config.toml
train_examples = 195000
num_classes = [12, 12]
arch = "efficientnet"
channel_attention = "se"
kernel_size = 3
beta1 = 0.85
warmup_steps = 230
weight_decay = 0.1
Rows from block 2 of a small image classifier, named by matrix and row number. Rows with one number belong to one channel. Each number is 500 + 50 x the weight over its row's rms, rounded and kept within 0 to 999. All counts start at 0. Numbers have three digits each.
Before each channel's rows are labels from the 100 images, of 14976, where the channel reaches its highest value: "peak on" is the class under the peak. Only what is clearly more common there than usual is listed. The data: drawn human figures in many poses. In brackets: how many of the 100.
# convs0: expand pointwise conv (model.blocks.2.convs.0.weight, 192x32x1x1), inputs 0-31
# convs1: depthwise 3x3 conv (model.blocks.2.convs.1.weight, 192x1x3x3), a 3x3 kernel
# convs2: project pointwise conv (model.blocks.2.convs.2.weight, 32x192x1x1, transposed), outputs 0-31

peak on: hand (97)
convs0.9:506502690487377452495466506508490486503498459452454528530500500543482449502525522498528600515499
convs1.9:479417476454543473449441439
convs2.9:504502572498309485513500507474443465506483422447457495500536470558486462535501503513591557538511

peak on: head (100)
convs0.81:510500509590497489498537498503586496578535500451482592500479467522493504647549501500524633501491
convs1.81:579508450591531438500507475
convs2.81:524419571509378418458501445416493461504504485499439509418503595550476501564549526473497543507501

peak on: head (100)
convs0.41:581525530621388431529533522470499425499498496454456513501500535565499599541533509501512589490524
convs1.41:527388432475523520498540539
convs2.41:460494491516564603603506664532492441505508501465500499501584501508525499395501490494528491491484

peak on: head (69)
convs0.123:504446569515315490516463494487497504512495405409501506508461548537489594527501551501503508527498
convs1.123:565570539445500491482418460
convs2.123:532492510498535526544564605497559397500477491603418509515525554515493495365556476478497523470500

peak on: head (100)
convs0.39:575497579543358509484500497500512410500473465439494503487474557582501577576511573500500554518527
convs1.39:438443396506554510525522521
convs2.39:493495499491518518511455519462513436470500491503499479576678455509516392437501460499566587520492

peak on: head (71)
convs0.152:500506495523455488480542542502505484500502447496326504502505493582422508505605504498501608566497
convs1.152:553582539485439456519489571
convs2.152:468548490417514545501495497473569551561501541542549465552440443426500419480448499495499419429611

peak on: head (98)
convs0.163:543488526509496514500553460479510464551543494484499607483479427524427511658544481500504621505475
convs1.163:539499437544561465483490401
convs2.163:467446502485346398488525463458426493505512500500482504440533503500421505613509513490495551525566